{
  "model": "sound classifier",
  "dataset": "short pieces for a synthesised band: melody, chords, bass and drums",
  "num_classes": 10,
  "norm": "layernorm",
  "head_dim": 16,
  "qk_norm": false,
  "positions": "relative_bias",
  "label_smoothing": 0.1,
  "decay_fraction": 0.2,
  "final_lr_fraction": 0.01,
  "warmup_steps": 1010
}
Rows from block 9, named by matrix and row number. Rows with one number belong to one attention dimension. Each number is 50 + 15 x the weight over its row's rms, rounded and kept within 0 to 99. All counts start at 0. After the name is the row's rms in percent of the matrix's.
# q: attention query, key and value (stacked) (model.blocks.9.attn.qkv.weight, 576x192, the q third), inputs 0-95
# k: attention query, key and value (stacked) (model.blocks.9.attn.qkv.weight, 576x192, the k third), inputs 0-95
q.18 031:51 49 45 41 54 50 53 63 40 42 79 50 46 48 50 73 50 43 50 50 49 48 50 53 50 51 50 99 47 50 47 79 49 33 28 53 76 48 50 51 48 49 70 42 50 57 24 19 49 38 49 37 53 50 50 78 57 46 28 61 47 60 50 28 51 32 48 50 66 48 16 65 50 51 39 62 50 50 50 43 50 50 49 59 73 47 40 73 54 00 48 49 48 49 48 50
q.19 051:52 49 50 64 48 50 99 50 61 53 56 54 91 52 74 19 50 72 29 59 39 46 50 52 45 65 49 38 50 32 48 91 49 22 48 54 50 53 57 45 50 50 50 81 50 51 57 67 50 27 52 50 51 05 62 53 50 53 50 50 45 54 49 50 50 51 50 54 92 47 49 45 51 50 45 65 40 50 50 52 49 50 50 47 47 41 50 52 00 58 51 50 49 51 65 45
q.20 109:48 45 50 73 34 50 68 46 51 52 61 15 46 51 51 28 50 45 50 52 49 50 50 50 41 35 40 50 51 48 40 40 73 53 50 51 78 49 50 55 09 47 52 50 55 55 40 64 50 50 61 31 43 44 47 45 99 59 40 42 15 37 50 52 63 35 51 51 49 52 50 57 54 62 49 68 52 50 44 45 52 51 49 48 47 52 43 47 51 50 52 49 50 47 50 51
q.21 154:43 49 55 53 36 46 52 44 50 50 55 47 47 48 62 59 63 40 50 50 61 49 50 57 50 38 46 49 39 48 37 49 24 49 57 51 47 50 54 63 50 50 53 43 51 44 35 48 53 53 41 52 94 52 49 42 46 46 54 77 47 49 49 50 48 50 51 54 50 49 58 99 52 70 50 47 53 51 48 54 51 50 53 63 85 50 50 54 16 72 42 49 52 47 54 50
q.22 049:51 50 50 52 25 46 43 49 50 51 98 44 51 50 50 43 47 40 48 46 54 47 46 48 74 33 49 71 51 54 50 51 54 51 44 49 53 56 47 48 55 50 58 32 44 50 50 84 52 37 52 46 50 67 50 67 55 45 39 51 41 41 51 48 50 60 46 50 48 49 65 51 95 50 54 48 55 44 98 59 48 51 45 53 50 42 52 38 50 51 51 57 65 16 50 51
q.23 038:46 48 50 55 50 50 52 47 50 33 64 56 50 48 45 54 50 53 46 51 56 51 50 49 49 53 53 48 50 53 55 22 36 76 04 45 50 52 42 55 51 50 50 27 50 51 50 49 50 55 51 37 59 50 46 79 47 54 47 48 51 58 50 60 49 40 50 51 64 14 32 37 46 51 48 49 25 55 50 51 52 53 73 93 50 50 63 41 48 65 57 50 27 61 43 47
q.24 065:50 59 49 45 50 37 36 50 50 49 50 52 44 50 94 63 56 54 83 42 50 50 00 51 47 58 51 50 46 48 31 52 41 46 51 48 56 49 43 50 58 55 60 64 50 49 52 50 27 51 51 61 51 52 45 48 54 49 50 53 61 50 50 63 54 57 50 50 87 53 52 55 50 52 48 99 39 51 50 48 56 50 55 70 50 44 54 64 40 54 41 48 48 50 50 50
q.25 197:51 50 50 50 47 49 40 48 49 28 42 65 50 48 42 52 49 45 48 89 47 49 53 49 50 56 42 58 51 36 50 50 63 50 70 49 46 53 50 50 36 50 60 40 37 56 56 49 54 03 53 49 29 42 56 96 52 77 50 48 38 43 50 61 50 49 50 50 40 59 48 47 50 30 52 50 45 47 46 50 50 53 55 26 47 84 52 45 84 51 52 52 51 50 48 67
q.26 081:51 47 48 46 43 49 52 50 50 49 00 53 51 52 40 50 50 00 50 49 50 53 50 51 51 39 52 43 53 57 49 63 54 50 57 48 51 49 51 42 54 50 48 47 17 50 50 47 41 54 50 29 44 79 50 36 57 50 37 56 99 40 52 50 47 45 50 52 50 50 37 51 55 56 52 50 47 50 50 53 54 44 55 50 51 49 41 74 99 51 63 56 50 52 45 49
q.27 034:50 75 30 55 58 67 50 54 44 56 44 48 20 50 49 42 51 49 50 06 51 41 46 61 63 50 50 51 41 71 50 76 34 50 50 58 53 50 66 50 43 48 53 66 30 50 50 49 53 50 50 55 31 44 50 65 50 54 00 66 48 50 50 78 51 44 47 47 53 50 53 50 54 50 46 51 53 37 20 75 57 50 36 50 02 43 48 51 69 44 57 51 65 47 06 50
q.28 048:50 41 40 50 51 50 62 57 59 51 51 51 47 49 39 94 27 46 44 56 52 50 48 51 99 50 55 57 45 58 76 49 50 55 55 50 60 51 48 53 50 18 66 49 48 49 49 83 50 50 47 49 18 31 50 51 50 54 52 63 17 90 56 58 54 47 75 50 22 51 49 49 60 34 27 48 33 50 58 50 17 50 48 50 57 50 36 46 47 22 53 50 85 50 51 49
q.29 036:53 50 66 45 58 52 50 35 38 66 35 58 19 48 56 99 42 50 54 50 48 49 44 49 90 61 49 50 47 36 99 50 58 53 49 54 26 48 39 39 65 50 47 48 50 53 35 41 41 47 50 49 66 47 50 61 31 64 00 50 35 47 49 42 49 56 42 49 43 54 54 56 50 56 75 51 62 50 27 47 51 49 59 65 31 99 43 38 48 50 56 47 39 42 41 51
q.30 054:49 53 54 52 24 43 53 55 51 47 50 49 51 40 51 47 18 25 39 50 50 54 53 49 22 71 47 59 52 49 58 38 35 43 53 37 38 50 75 49 54 53 43 16 61 51 54 47 50 58 51 78 51 70 47 52 52 44 47 50 50 30 46 99 48 51 55 51 31 83 26 52 46 47 50 57 24 50 66 61 45 51 67 49 50 48 50 50 47 58 54 54 52 39 52 48
q.31 085:54 51 56 51 50 54 74 50 49 55 28 36 50 44 60 39 70 46 50 53 41 51 51 44 50 56 50 67 50 50 50 79 50 50 48 52 51 49 52 50 51 49 40 59 49 50 63 52 48 51 50 15 38 36 49 50 50 53 51 54 45 49 50 52 51 59 45 59 53 59 49 40 52 51 49 54 49 49 48 42 52 53 44 42 33 46 46 46 82 43 50 63 59 52 53 41
q.32 088:64 47 51 51 93 48 57 48 48 48 49 50 50 57 50 38 52 51 51 50 52 50 60 45 46 71 49 57 51 49 65 52 37 41 50 54 49 42 56 51 51 52 57 57 52 50 48 47 49 00 47 50 50 49 46 56 63 89 50 50 56 65 74 50 39 51 62 56 74 43 49 47 50 50 50 50 43 43 59 50 60 50 49 50 50 50 57 50 50 44 48 50 61 50 34 47
q.33 161:44 53 50 58 14 57 99 50 53 50 50 67 58 21 00 73 54 56 44 49 30 51 34 51 51 43 59 50 56 50 32 39 57 50 41 49 47 44 78 52 50 50 50 49 44 51 50 50 63 47 27 50 53 13 53 39 50 31 47 61 54 10 45 50 49 70 50 12 48 49 40 21 54 47 55 47 52 50 54 34 36 46 49 60 53 42 50 50 44 50 48 58 45 52 58 47
q.34 132:48 52 29 52 52 51 99 50 48 47 52 75 63 35 49 48 43 61 50 45 38 51 50 18 52 58 50 53 57 65 50 50 49 52 47 49 34 54 51 50 50 50 58 49 43 50 44 49 50 15 55 49 51 00 50 30 49 27 48 53 51 45 49 50 57 49 44 50 49 09 51 50 52 54 55 46 49 48 45 50 30 57 48 50 48 51 50 51 00 49 52 51 50 55 69 54
q.35 108:50 49 51 51 56 50 51 40 31 50 22 61 47 50 50 41 53 49 69 49 82 94 53 41 70 51 39 60 50 82 50 66 50 36 53 49 59 58 51 53 47 51 46 60 52 54 47 24 50 49 54 61 41 46 46 45 54 44 50 50 50 48 55 47 50 63 55 50 48 48 67 12 42 50 51 50 49 50 54 71 52 50 50 50 52 43 60 58 52 52 49 50 50 90 49 49
q.36 197:78 50 49 52 18 47 43 73 51 51 42 51 52 42 51 54 48 50 50 50 50 53 58 50 49 47 98 32 50 48 49 41 67 51 53 12 50 55 50 50 50 49 27 50 50 51 50 76 50 44 43 24 53 47 50 59 50 42 48 51 50 49 49 52 50 50 64 49 64 52 63 50 53 50 49 50 46 50 50 52 49 51 59 50 45 49 49 49 28 50 46 50 33 51 56 32
q.37 039:50 50 50 57 54 60 50 58 54 48 50 49 50 50 49 44 51 56 50 40 50 51 51 51 53 51 49 52 48 25 63 17 50 42 35 52 49 00 45 90 50 49 77 57 47 53 54 21 52 48 23 50 53 64 56 54 48 43 43 51 61 50 43 63 44 67 55 49 49 44 55 51 56 54 40 49 45 48 52 38 53 59 49 49 63 52 51 52 51 58 49 55 50 46 46 37
q.38 043:45 49 39 48 53 51 41 49 48 37 50 56 49 52 51 69 54 50 46 50 64 51 41 47 48 47 43 51 49 47 43 31 51 49 60 49 51 50 50 49 49 50 84 38 53 50 48 50 50 21 50 26 44 51 50 51 64 36 50 48 51 51 45 44 52 19 52 52 56 52 48 50 47 51 51 52 53 48 47 09 52 49 48 50 44 49 50 50 15 52 59 48 53 49 49 50
q.39 208:62 50 41 42 75 83 55 52 50 58 56 54 50 50 51 48 49 15 50 50 62 50 61 50 50 56 32 50 58 62 36 53 46 50 46 50 76 26 47 46 48 51 58 57 67 49 50 44 49 46 72 50 45 48 47 51 51 53 43 20 53 56 54 50 48 76 44 51 45 39 50 00 23 46 52 51 35 50 77 49 46 61 66 50 50 55 54 53 50 52 62 54 99 54 50 53
q.40 056:36 56 52 51 61 53 48 58 46 69 44 48 51 48 49 48 08 49 39 52 48 53 50 50 60 49 51 42 43 49 53 63 51 44 50 50 55 50 35 64 45 50 51 82 36 52 51 96 54 50 55 36 51 43 49 49 50 49 58 40 11 41 50 38 52 33 50 48 65 51 50 75 47 53 67 50 43 50 00 54 55 98 50 50 38 33 25 51 35 49 64 68 59 49 51 50
q.41 074:14 45 47 56 52 50 55 51 52 50 29 53 50 48 47 50 70 48 50 54 47 50 49 48 50 50 53 35 48 14 61 49 50 49 46 50 55 56 60 59 53 50 50 46 41 50 50 48 65 46 50 50 57 56 50 45 54 50 00 67 41 45 72 51 55 44 47 43 52 40 46 36 44 52 36 53 52 52 56 49 50 49 49 52 00 50 42 50 50 50 50 53 54 50 57 49
q.42 118:00 50 50 43 23 50 82 49 46 50 33 50 57 49 29 51 49 50 69 50 48 07 35 53 42 49 50 37 52 55 45 33 76 50 51 51 50 53 50 56 53 50 63 50 48 45 45 50 46 53 39 50 48 36 51 52 49 31 49 54 83 43 51 50 50 44 48 51 03 26 86 50 59 54 42 49 51 51 53 46 38 44 50 45 51 50 69 50 51 45 42 50 50 52 56 49
q.43 269:25 50 50 50 56 50 51 50 51 58 48 50 28 58 25 54 13 50 51 50 58 52 52 36 40 50 48 50 50 49 47 35 50 50 53 51 50 55 34 49 46 50 50 51 45 50 50 32 36 50 50 47 51 51 50 51 46 51 48 48 53 59 49 50 50 00 51 50 44 25 57 50 48 46 42 50 47 62 75 88 44 50 49 50 49 17 42 51 59 49 50 47 81 50 50 46
q.44 105:52 45 56 30 54 48 42 47 50 50 41 45 45 68 49 51 73 50 56 52 40 50 17 51 50 59 50 50 50 50 87 50 41 46 46 50 49 35 54 49 49 50 57 51 53 50 50 65 49 60 52 99 51 52 52 50 51 52 53 50 50 71 50 50 50 52 49 48 54 53 49 60 48 48 50 49 51 57 26 49 50 36 52 50 29 49 73 50 50 50 53 56 49 49 06 37
q.45 063:54 52 45 51 44 50 45 49 76 48 50 51 51 48 50 59 47 54 50 53 26 42 61 51 71 76 50 51 40 73 50 76 51 54 51 18 43 47 54 43 50 50 80 83 50 55 50 55 48 50 46 27 71 50 50 52 47 00 50 53 53 52 55 28 46 99 50 70 45 50 50 50 48 59 99 50 44 53 44 49 50 42 51 60 42 38 50 43 47 49 51 84 37 49 31 49
q.46 064:51 49 48 49 50 99 45 54 25 50 55 59 44 51 50 21 25 50 47 53 75 50 51 49 50 48 46 50 53 38 41 63 50 43 33 59 50 12 46 46 50 73 51 63 71 50 53 49 56 50 38 50 37 50 51 44 50 28 50 14 51 50 46 52 48 47 50 50 47 22 51 35 64 03 60 52 47 50 52 50 51 52 99 51 50 46 50 56 00 49 55 50 45 59 49 49
q.47 051:38 40 51 38 00 51 34 50 43 51 42 50 50 47 27 66 51 41 65 47 60 52 51 49 51 36 55 50 44 53 53 30 51 49 50 50 56 50 50 62 51 50 49 52 51 47 47 46 51 36 51 42 50 00 50 52 50 31 48 50 49 49 45 31 24 00 51 49 56 59 48 50 44 02 52 50 50 50 32 99 40 46 50 50 47 43 51 50 59 43 51 49 44 50 51 50
q.48 164:36 50 23 43 84 59 50 50 50 50 46 55 49 50 52 49 47 51 50 50 48 49 42 50 00 52 53 50 53 27 50 98 99 48 51 49 57 49 48 50 54 50 54 50 49 45 49 50 50 48 55 83 53 50 47 46 30 55 71 50 50 50 48 47 21 57 50 51 52 51 51 47 99 45 51 52 00 47 48 50 56 47 50 46 56 52 53 50 51 50 60 50 83 22 07 50
q.49 326:49 45 32 30 51 58 49 48 50 49 32 49 54 50 45 09 45 36 31 48 00 50 47 50 47 49 51 49 52 50 56 40 50 51 87 61 31 01 99 57 56 51 51 48 54 44 49 50 56 50 50 48 10 02 50 61 56 49 51 51 29 50 52 51 65 45 50 38 44 53 49 53 67 50 50 51 99 41 47 93 50 49 50 50 51 47 48 52 28 49 45 55 35 57 34 47
q.50 122:61 55 52 67 57 34 25 52 39 52 31 50 50 45 50 38 50 64 52 49 59 50 52 37 12 46 47 51 48 52 42 27 93 53 47 67 51 42 46 06 48 34 44 14 31 46 50 44 49 22 50 49 50 34 50 44 50 50 50 54 44 43 49 48 40 16 40 50 94 51 48 44 49 52 48 50 50 51 99 48 50 50 56 49 53 50 46 13 31 56 52 53 36 52 51 46
q.51 087:49 54 51 42 49 48 50 52 57 38 50 53 50 51 50 60 53 49 48 59 57 40 50 46 50 55 43 12 45 49 53 55 47 47 51 52 23 69 52 54 28 48 50 62 57 64 44 49 50 58 51 48 50 45 45 62 54 49 70 51 99 50 56 52 50 29 52 63 80 53 50 56 50 53 53 50 83 55 47 40 52 46 50 71 54 50 50 71 17 44 00 55 50 51 44 38
q.52 092:50 44 61 53 51 33 63 36 50 61 59 48 49 55 50 29 50 44 59 73 64 48 59 50 56 44 59 42 53 49 96 77 30 46 55 45 46 47 46 47 48 52 50 49 35 71 50 51 52 86 53 43 45 51 50 99 56 55 53 50 51 56 50 51 47 49 50 50 35 45 51 46 48 49 20 50 79 70 37 49 59 51 45 00 54 62 95 53 51 75 50 50 52 50 47 50
k.18 042:59 50 54 48 61 54 50 50 50 15 49 47 48 50 45 76 52 51 28 50 51 50 63 50 51 50 31 62 74 26 50 64 49 50 55 54 48 50 53 50 00 50 44 50 51 50 42 50 60 49 59 49 50 53 50 89 50 49 54 41 45 37 49 50 52 50 52 50 44 44 18 53 50 29 49 27 48 44 49 99 55 50 48 21 49 38 50 65 17 26 62 17 63 06 54 51
k.19 065:53 59 49 47 52 00 53 28 49 44 58 53 28 50 50 45 51 59 58 41 53 36 48 51 37 53 64 50 47 52 50 55 37 39 50 50 53 76 37 51 41 37 31 19 51 50 79 23 57 46 50 52 47 51 47 43 51 50 51 52 50 50 46 17 50 51 47 44 64 63 62 50 45 94 50 50 67 49 48 48 50 50 50 51 45 50 50 51 52 44 01 48 50 31 51 50
k.20 152:48 50 49 01 69 43 00 69 49 20 54 77 51 47 52 29 50 50 52 35 50 61 50 70 51 50 50 38 50 42 37 50 27 50 62 49 37 50 52 57 49 49 48 46 31 50 52 52 50 45 47 42 42 62 50 50 47 40 58 64 54 21 50 49 23 48 50 59 80 83 42 45 52 47 49 51 51 43 54 59 45 47 50 52 64 45 46 43 39 49 79 33 50 50 49 50
k.21 219:48 37 00 40 50 49 17 50 49 50 46 61 50 37 00 57 49 49 00 54 50 51 77 49 48 55 49 43 52 50 62 34 40 51 50 50 52 50 85 60 49 52 50 56 51 45 50 50 51 50 51 51 50 58 52 73 50 57 52 49 60 50 52 50 51 50 51 42 45 45 47 54 33 00 62 50 41 50 46 40 50 50 51 50 50 44 50 45 50 55 35 44 51 50 49 50
k.22 057:48 50 48 34 50 43 51 52 56 49 32 44 45 56 50 34 50 49 50 54 19 51 47 47 49 50 50 50 47 49 45 50 50 52 44 54 49 66 47 52 50 50 50 39 50 35 39 50 55 50 50 47 50 49 56 59 58 99 78 50 42 55 51 55 46 46 48 50 54 00 50 53 50 41 31 16 61 51 48 59 69 49 48 52 59 49 55 49 51 53 49 51 13 51 52 50
k.23 043:50 58 58 72 41 43 51 50 73 68 27 85 45 61 27 26 59 46 49 50 49 51 70 54 53 51 51 53 55 23 34 78 69 59 53 49 51 50 52 56 57 50 50 51 60 55 45 52 55 49 52 51 59 41 49 49 59 66 55 51 29 48 55 70 40 13 50 65 49 66 19 42 17 50 57 15 55 50 40 53 52 99 72 52 50 62 50 50 26 72 51 72 56 49 99 61
k.24 058:57 49 50 50 99 49 47 50 50 36 49 41 50 44 33 62 52 51 50 34 51 50 52 62 50 51 53 51 52 50 54 48 48 48 50 50 53 74 62 47 50 54 24 45 99 46 47 31 58 50 51 59 50 52 41 49 49 52 50 50 50 40 50 49 63 43 50 50 99 49 32 53 49 51 50 60 50 50 50 42 48 49 50 52 69 53 50 53 59 49 15 52 49 54 55 49
k.25 230:48 51 53 34 51 77 48 47 42 49 55 47 55 52 53 13 28 64 76 52 44 41 56 50 51 50 45 48 48 49 44 40 47 44 51 51 54 50 49 00 15 50 50 50 50 46 50 60 37 53 50 51 50 52 50 52 52 46 52 50 55 67 36 58 53 50 45 50 48 50 58 50 50 75 50 45 36 39 83 39 50 50 45 44 39 47 48 53 49 50 27 53 49 48 20 50
k.26 070:58 50 76 50 50 53 47 45 47 53 34 51 49 56 58 61 57 66 51 50 34 48 42 46 47 59 49 49 13 50 13 53 48 50 51 51 50 57 19 04 56 47 50 52 00 46 49 45 50 51 51 52 37 66 51 11 30 43 47 50 73 28 34 50 50 70 53 50 38 48 50 51 53 65 46 53 48 49 50 51 48 50 43 46 39 49 53 55 48 52 56 99 53 43 34 49
k.27 045:58 50 61 58 53 52 45 47 47 43 45 50 50 51 53 58 65 41 55 54 52 50 56 49 61 57 50 49 56 50 48 50 49 50 99 49 59 47 58 51 69 49 50 82 50 50 82 42 99 52 50 40 52 52 64 55 49 59 47 49 55 58 49 59 48 58 48 47 48 71 50 50 51 50 51 21 45 44 51 58 51 49 50 05 65 50 25 37 53 22 48 65 44 39 95 50
k.28 045:50 55 51 30 48 50 43 47 48 46 49 44 23 49 99 40 51 45 56 64 54 54 36 51 50 50 50 49 56 31 39 50 50 51 46 48 51 03 50 48 49 49 53 49 50 50 51 15 50 35 58 10 57 51 58 63 50 50 49 53 34 70 50 50 49 53 49 48 45 56 47 51 52 50 50 47 50 51 49 49 52 50 41 50 49 50 51 08 00 50 50 52 45 42 51 50
k.29 036:33 50 52 41 30 51 19 50 53 46 51 45 51 50 51 48 55 48 58 49 38 50 47 35 51 50 47 52 55 50 49 68 50 50 71 50 50 47 50 50 47 61 49 55 53 49 49 45 51 37 60 46 50 24 57 48 51 55 45 50 34 42 48 44 54 32 48 50 53 50 36 49 31 29 64 46 54 49 35 93 50 50 37 50 50 59 65 50 00 00 70 30 92 51 55 55
k.30 055:51 47 52 65 50 49 36 52 43 53 47 50 98 56 47 16 44 18 49 99 51 54 74 55 33 55 50 45 50 46 51 20 45 50 50 50 52 42 56 45 50 51 42 52 68 57 57 59 41 60 52 42 50 32 45 48 53 54 33 60 50 97 59 49 33 52 52 55 45 56 62 52 53 53 50 52 09 63 44 36 63 44 66 44 38 47 47 50 50 25 48 55 50 50 44 53
k.31 089:63 55 54 46 57 54 49 51 50 50 50 53 51 42 51 59 51 50 52 49 55 48 46 52 52 53 50 52 50 49 52 50 51 50 55 52 50 53 56 33 51 56 47 50 49 51 51 51 69 45 51 49 67 51 49 51 51 24 66 47 52 51 51 51 50 53 49 50 62 54 49 31 85 99 50 50 77 50 52 46 50 50 53 50 49 66 58 55 56 48 51 41 48 57 49 52
k.32 094:18 36 38 46 56 65 50 49 44 39 51 50 50 49 72 40 44 62 50 49 49 99 50 64 45 50 46 48 52 70 50 50 52 50 50 51 50 49 57 49 51 50 50 49 58 51 50 48 51 49 84 55 43 47 32 68 49 50 16 68 11 49 40 50 42 51 51 47 50 38 48 52 72 49 49 35 57 76 49 99 50 50 51 50 50 93 48 50 87 50 49 65 50 71 50 31
k.33 161:48 50 52 50 51 42 33 40 52 50 50 33 52 45 50 50 50 50 58 32 43 32 61 40 50 41 50 56 41 48 53 51 50 51 82 31 30 50 46 78 42 47 47 49 44 50 60 64 36 57 49 61 51 50 50 31 51 54 51 43 50 49 50 50 53 56 50 39 34 51 51 41 46 50 47 34 35 50 40 48 50 49 53 50 50 36 50 45 52 51 51 50 54 49 54 50
k.34 108:49 51 54 50 99 45 47 51 51 42 52 61 48 50 51 75 52 39 45 51 50 50 54 45 38 45 34 31 61 51 53 51 52 50 95 50 30 53 44 65 45 51 22 50 57 52 44 50 49 45 50 52 50 50 50 48 59 50 35 45 50 38 62 55 61 51 54 50 49 50 50 50 28 50 50 00 50 50 51 40 49 45 60 15 50 43 51 40 52 50 50 85 62 53 64 43
k.35 111:50 54 00 50 47 49 53 42 39 46 50 71 50 47 50 40 48 47 51 55 77 58 66 24 52 49 54 47 50 49 51 50 52 67 49 50 50 51 54 40 46 50 57 46 58 25 50 45 46 40 56 52 50 48 48 74 44 47 50 48 70 50 21 53 50 58 50 54 48 30 50 53 48 50 49 52 56 50 48 99 49 35 46 51 38 50 49 49 54 47 55 50 42 50 47 48
k.36 200:21 50 62 38 33 50 51 50 58 51 46 50 52 40 51 55 43 51 46 37 44 48 53 52 42 49 41 90 40 52 49 53 47 49 53 46 50 60 50 42 50 40 52 83 03 43 50 55 46 40 50 50 85 44 50 51 47 47 99 40 78 46 59 49 48 52 50 50 48 59 49 37 70 90 56 82 39 48 50 01 75 52 50 45 45 49 50 64 50 48 59 51 73 52 57 50
k.37 046:16 49 49 52 49 45 50 54 57 49 55 45 50 58 46 41 48 50 17 49 35 51 54 51 58 59 50 49 54 45 51 52 50 50 63 55 63 51 77 45 50 50 46 55 34 49 42 49 59 49 50 51 38 51 48 56 52 51 49 50 02 58 49 01 49 49 47 50 21 47 50 42 42 25 60 46 25 50 58 50 50 50 56 52 49 50 44 47 51 76 44 50 23 49 50 50
k.38 053:56 52 50 88 56 48 51 50 96 36 51 48 51 51 48 37 49 51 25 51 42 42 49 90 51 17 36 39 50 50 49 50 51 59 51 41 50 50 25 41 51 51 39 38 42 51 46 49 51 51 58 48 46 53 50 31 48 54 43 50 51 42 31 51 14 49 52 50 56 44 51 45 52 54 44 51 48 52 46 49 51 50 50 50 50 56 49 50 53 49 50 50 48 51 50 51
k.39 193:51 51 08 13 50 70 55 46 43 50 43 48 50 51 51 43 48 50 50 56 50 77 40 22 36 50 52 45 53 49 41 47 50 57 49 51 45 50 51 31 43 50 50 44 39 47 49 49 49 51 54 50 57 34 75 47 51 48 44 50 50 50 15 52 57 50 50 48 39 45 50 47 50 50 47 37 53 99 50 52 50 21 55 56 46 61 54 51 12 49 57 47 46 50 50 43
k.40 077:50 51 83 00 46 55 49 50 50 54 49 53 48 00 46 52 47 50 49 50 49 68 58 41 56 50 40 50 50 44 52 53 50 42 53 52 27 51 51 48 49 51 49 62 81 30 33 49 54 50 36 50 15 57 22 50 57 49 48 39 50 50 28 50 49 48 50 53 46 61 50 53 72 62 50 64 99 48 63 35 47 56 65 46 48 51 50 72 57 47 49 50 50 48 51 50
k.41 086:87 51 45 64 99 45 57 50 30 39 52 55 50 45 44 38 48 53 11 25 54 29 45 50 36 49 50 45 51 47 50 53 48 47 59 52 23 47 51 56 50 50 50 49 50 40 50 53 50 50 53 50 49 70 51 55 49 59 53 55 49 90 47 49 82 48 49 51 40 49 48 47 50 46 47 40 54 50 45 33 51 65 24 49 48 51 62 44 63 63 86 53 49 55 50 49
k.42 153:47 56 83 50 40 47 00 48 43 51 37 50 55 50 53 44 44 56 50 50 38 31 48 52 32 48 50 57 51 55 50 56 52 54 81 48 51 50 44 99 50 50 51 46 44 50 50 76 47 54 50 27 50 54 55 49 49 50 50 50 52 63 50 45 49 50 65 49 48 49 51 50 50 78 54 62 00 46 55 50 50 47 00 50 50 40 24 53 43 50 53 40 57 52 31 50
k.43 359:50 50 57 49 44 61 50 50 52 50 49 50 73 49 50 22 50 51 50 50 50 51 47 50 53 49 46 51 53 45 53 51 48 49 51 54 74 42 49 48 50 50 34 51 53 50 50 55 50 48 45 46 49 50 52 51 50 48 47 50 49 50 50 51 48 51 49 45 46 34 50 38 48 52 50 49 46 49 50 45 51 50 48 50 50 50 50 50 67 56 50 50 42 50 45 49
k.44 117:52 50 45 71 56 50 47 51 58 51 73 49 46 50 50 52 50 72 49 50 50 45 47 69 35 54 44 45 49 40 50 45 52 51 00 77 47 64 49 50 50 50 44 48 50 51 47 32 49 50 43 93 26 53 52 50 45 52 50 71 25 65 43 49 50 44 54 17 59 46 51 50 49 50 34 50 34 50 47 71 42 49 54 45 51 51 48 14 50 49 48 55 50 22 50 49
k.45 085:62 50 49 50 61 50 30 50 38 53 51 50 33 49 49 22 36 45 51 32 70 43 43 52 44 50 59 49 51 51 46 59 50 51 49 51 07 50 61 41 33 50 33 35 69 51 51 65 59 35 67 56 57 51 49 50 49 55 52 57 53 61 52 50 51 00 48 50 50 46 56 85 51 48 51 44 46 46 50 50 50 48 46 70 50 53 44 46 39 56 48 48 57 58 42 51
k.46 070:00 50 51 50 44 86 51 44 50 50 47 45 56 50 46 14 52 34 63 43 48 91 51 14 47 52 39 59 50 65 51 55 49 45 84 52 63 51 92 44 50 14 50 63 52 39 36 53 50 60 46 51 54 43 46 42 47 44 53 39 41 60 53 56 55 50 50 51 51 33 66 23 46 51 71 57 59 60 48 38 49 49 43 50 53 66 09 53 61 55 50 50 37 52 79 55
k.47 071:51 47 53 51 36 48 49 50 45 53 51 47 46 51 49 56 50 50 49 53 50 70 51 50 50 53 47 52 39 56 64 67 49 54 62 55 45 51 50 49 46 51 50 51 50 50 83 59 58 40 49 51 48 49 50 46 50 50 48 46 57 54 50 50 12 35 63 38 49 50 60 46 99 52 60 99 48 48 50 49 50 86 37 49 47 64 50 50 56 69 57 50 49 49 50 46
k.48 124:65 48 46 40 51 41 46 50 49 66 51 39 47 49 70 50 53 47 49 47 49 44 47 56 51 51 04 50 51 76 79 52 71 51 16 56 54 66 17 47 44 56 61 55 46 49 51 52 55 64 50 49 57 38 50 40 66 10 53 49 56 32 50 17 48 52 49 48 35 47 49 51 42 27 46 50 61 43 43 51 47 49 48 26 51 99 46 50 37 53 49 56 99 52 46 47
k.49 254:65 50 58 55 11 51 00 51 50 51 49 59 58 80 50 95 50 63 48 30 47 47 50 49 51 48 53 40 50 38 50 54 47 50 50 50 51 33 31 50 33 51 50 51 50 49 49 50 49 56 47 54 55 62 42 50 56 82 56 50 40 45 54 49 51 52 50 50 49 82 50 99 50 52 57 49 50 36 68 53 50 50 56 52 50 50 50 51 55 50 56 50 41 52 36 50
k.50 122:69 50 41 03 13 53 52 49 56 46 68 49 53 50 50 50 52 53 50 53 48 50 50 52 50 18 53 52 51 73 99 57 56 52 29 53 58 50 49 47 51 51 54 72 38 52 48 16 50 60 49 49 76 50 50 52 50 49 47 44 55 57 54 47 52 20 51 48 49 20 52 00 50 51 50 51 48 51 48 50 55 49 51 55 49 52 50 40 66 46 50 59 42 51 41 63
k.51 107:49 45 06 46 63 50 51 52 57 50 61 52 50 48 75 23 43 74 47 60 87 51 51 49 51 52 53 71 46 91 55 34 48 56 99 51 51 60 88 49 53 52 52 18 50 49 64 52 52 32 00 53 56 41 49 88 01 49 60 63 45 29 50 30 49 49 55 53 64 74 68 50 50 48 50 36 51 46 56 47 50 35 78 38 51 53 50 48 77 45 59 51 54 43 48 50
k.52 096:49 57 50 52 36 46 49 50 49 48 52 58 49 61 51 50 59 51 50 50 51 50 61 51 50 48 50 39 48 46 49 54 95 50 92 51 62 50 50 48 48 53 43 49 45 49 50 60 56 50 47 54 41 68 55 48 47 53 45 34 41 19 46 58 62 52 49 49 49 53 47 66 44 70 50 49 34 54 50 22 53 55 37 50 53 41 50 52 54 37 50 37 47 54 50 50